From a checkpoint of a small multi-label image tagger: batches of 128.
Rows from block 12 of a small multi-label image tagger, named by matrix and row number. Rows with one number belong to one channel. Each number is 128 + 32 x the weight over its row's rms, rounded and kept within 0 to 255. All counts start at 0. After the name is the row's rms in percent of the matrix's.
After each channel's rows are labels from the 100 images, of 14976, where the channel reaches its highest value: "peak on" is the class under the peak. Only what is clearly more common there than usual is listed. The data: cartoon faces. In brackets: how many of the 100.
# r30: branch 2 reduce pointwise conv (model.blocks.12.r3.0.weight, 72x288x1x1), inputs 58-115
# b30: branch 2 3x3 conv (model.blocks.12.b3.0.weight, 108x72x3x3, transposed, each kernel summed), outputs 54-107

r30.61 101 [128 128 128 128 128  89 128 128 128 128 128 128 182 128 128 128 128  95 128 128 128 128  83 232 128 111  64 128 128 128 128 150 171 104 128 172 128 128 128  77 183 128 128 153 215 128 128 128 128 182 128 128 128 220 231 181 128 183]
b30.61 106 [135 128 203 129 118 139 128 128 157 154 142 123 115 165 161 147 128 121 118 146 179  82 149  60  80 182 140 125 128 139 164 128 172 144 195 119 117 144 193 128 132 186 148 156 141 134 163 127  93 128  98 139  97 114]
peak on: hat (96)

r30.35 105 [128 184 128 128 128 128 128 242 128  82 128 128 128  71 128 178 189 179 128 128 128  80 128 128 128 128  87 128 128 128 113  42 128 106 128 128 198 128  83 191 161  83 137 103 128 128  84  74 128 128 128 128 128 128 184  88 150  66]
b30.35 092 [ 98 127 130 117 104 121 142 134 153 201 136 130 103 101 112 140 133 233 144 140 128 250 139 103 107 160 112 128 111 178 112  97  80  97 142  91 166 143 112 116 124  87 128 128 131 113 149  85 114 156 116 128 112 128]
peak on: skin (99)

r30.9 108 [128 128 128 128  96 157 128 159 209 196 128 128  91  96 128 128 128  95 128 128 128 128 128 128 128 128 128 128  69 128 128 128  67 124 188 225 208 128 128 191 128 128 128 128  71  63 128 128 128 128 128 128 128 128  86 128 179 128]
b30.9 097 [153  85 120 134 151 113 110 172  71 117 203 159 147  80 149 158 146 183 107  93 132 131 128  99  88 110 195 144 111 155  79 124 128 122 128 114 128 145  96 131 190 120 175 128 128 173 157 133 120  61  69 142 118 155]
peak on: skin (70)

r30.53 100 [ 74 150 128 128  64 128 128 128 128  75 128 128 128  63 128 128 223 180 128  67 128 128 185 128 128 128 128  67 165 128 128  44 241 128 128 128 186 128 128 128 128 185 116 128 128 219  70 128  96 103 100 128 165 128 128   4 128  73]
b30.53 090 [149 163 143 103 117 112 166 147 114 188 121 165 139 156 139 116 111 128 236  61 110 138 146 143 131 105 148 128 141 108 111 125 110 136 147  83 162 114 112  94 128 116 160 120 128 102 149 157 128 128 107 128 128 147]
peak on: hair (50)

r30.45 111 [155 189 216 128 157 128 128 240 128 128 128 128 128 128 128 202 168  99  91 128 128  59 159 128 128 128 128 128 128 128 128  99  92 128 128  84 128 128  88 128  94 128 104 128 128  59 128 128 128 128 128 170 163 128 128 128 110 128]
b30.45 097 [123 144 198  38 163 128 129 103 128  50 108 161  97 164 122 128 131 188 150 140 135  98 128 128 152 139 128 128 147 123 107 105  73 144  68 115 116 190  97 165 161 128 112 183 146 164 182 161 125 101 108 108  78 117]
peak on: hair (77)

r30.13 096 [128  82 128 128 128 128 128 104 128 128 128  80 204 128 128 128 128 165 128 128 128  72 128 128 223 161 128 128 128 128 128 128 128 128 128 128 128 162 128 128 193 128 128 193 128 177 128 128 128 128 128 128 128 128 151 128 128 128]
b30.13 107 [117 144 128 119 151 114 154 111 140 141 125 110 133 103 141 128 137 144 112 130 128  93 162  69 138 107 123 127  76 170 188 124 104  85 134 125 110 100 154 157 140 115  93 128  77 110  97 128 110 132 109 112 128  55]
peak on: hat (64); hair (26)

r30.64 108 [128 128 128  94 128 147  95 128 187 128 128 105 128 128 128 171 177  95 155 178 128  86 128  68 100 128 128 128 128 128 128 128  66 128  98 128 231 128 128 128 128  62 128 117 128 128 128 128 128 128 128 128 128  98  48 145 128 128]
b30.64 093 [139 126  35 104  53 145 149 130 113 110 110 128  82  95 107 128 175  90 135  99  82 116 128 145 146 114  88 110 151 128 101 121 121 152 116 144  71 107 156 133  43 155 164 147 169 138 128 153 156  42 128  91 110 158]
peak on: hair (74)

r30.8 106 [128 128 179 128 128  95 128 153 172 128 128  61 128 128 128 128 128 160 128 128 128 128 156 128 128 128 128 128  72 128 167 128 128 128 128 128 128  77  87 172 128 155  94 128 128 128 128 192 128  78 128  22  68 128  63 201  55 128]
b30.8 102 [113 115 105 104 165 128  85 144 128  96 117  94 121 120 142 128 135 128 145 110 128 140 105 129 128 120  95 217 151 148 106 123 115 106 138 147 159 131 151  92 102 100 114 128 134  93 124 159 112 106 160 128 121 130]
peak on: hair (77)

r30.68 097 [ 92 128 128 128 163 131  83 128  62 129 170 128 128 128  63 128 128 128 128 128 128 128  94 128 178 128 128 128 128 128 128 128 112 128 128 128  76 128  66  53 156 128 128 128 128 128  54 128 128 128 128 218 128 106 128 195 128  61]
b30.68 079 [ 80 162  96 114 180 136  93 107  89 147 182 128 128 101 123 128  75 158 155 137 119 149 117 108 177  96 106  89 151 107 142  84 169 101  93 147 125 125 129 107 128 164 142  76 169 126 128  58 116 128 155 128 108  70]
peak on: skin (97)

r30.1 101 [128 165 128 128 128 128 128 192 128 128 128 148 128 128 128 184 128  95 128 160 128 128 128 146 128 128 174  72 128 208 128 128 128  80 128 128 128  89 128 193 128 128 128 128 128  45 128 128  72 128 128  76 107 128  97 128 174 128]
b30.1 087 [128 142 128  79 170  82  87 121 104  81 125 150 158 157 157 164 128 185 175 100 144 103 154  99 114 101 114 101  58 140 114  74 146 131 179 141 149 128 121 112 206 133 101 161 128 104 110 146  74 114 198 145 121  73]
peak on: hair (61)

r30.14 106 [128 128 128 116  95 128 128  94 128 128 128 128 128 128 128 128 206  79  73 128 128 110 128 128 128 128 128 128 128 128 128  84 128 128  47 159 128 128 128 128 128 128 178 128 128  64 128 128 174 217 164 128 128 128 128 128  35  82]
b30.14 116 [ 79 132 128 119 100 141 101 134 108 249 164 121 119 139 103 149 151 136 125 128 106 126  81 128 128 131 137 108 119 128 111 187 119  81 117 104 138 126 123 128  76 104 120 128 122 120 144 116 131 128 128  39  98 143]
peak on: hat (90)

r30.12 101 [128 128 128 128  33 128 128 109 187 128 128 103  67  91 219 128  73 128 128  92  90 192  99 211 219 178  58 128 191 128 128 128 162 217 128 160   0 128 165 128 128 128 128 203 184  76 128 128 128 128 169  33 128 128 128  89 128 128]
b30.12 117 [139 146 128 106 128 121 118 116 128 226 104 124 165 159 141  97 130  85 134 155 128 124 111 124 151 116 100  98 241 104 152 197 140 156 102 128 101 147 107 126 126  41 118 142 128 109 186 119 146 192 127 128 143 121]
peak on: hat (84)

r30.34 084 [128 128 128 128  62 128 119 128 128 128 128 128 128 128 125 184 162 152 128 128 128 128 128 128  63 128 128 128 128 128 165 128  97  43 177 128 128 128 128 128 128 128 128 128 128 128 128 128 128 128 128 128  54 128 128 128 142  77]
b30.34 109 [ 58 138 120 106 126 138 139 132 155 171  92 137  80 124 162  95 170 145 143 122  96  69 108  36 128 172 107 125 136 128 128 229 117 155 108 107 119  77 128 150 163 178  65 116 136  50 128 132 123 163  98 116  69  78]
peak on: hat (55); hair (36)

r30.29 095 [128 128 128 128 128 128 156 128 128 128 128 128 217 128 128 128 198 128 128 185 128 128 142 128 128 128 128 196 161 128 178 128 128 175 128 128 128 164 128 128 171 128 149 128 128 128  97 161 128 128 183 245 128 128 128 128 128 128]
b30.29 110 [144 149 124  72 116 193 128 126 123 138 165 117 133 107 162 140 128 114 142 116  97 123 149 132 122 126 139 199  80 116 119 110 142  98 174 117 128 101 128 145 118 156 169 150 153 136 119 128 128  84 206  75  97  93]
peak on: backdrop (98)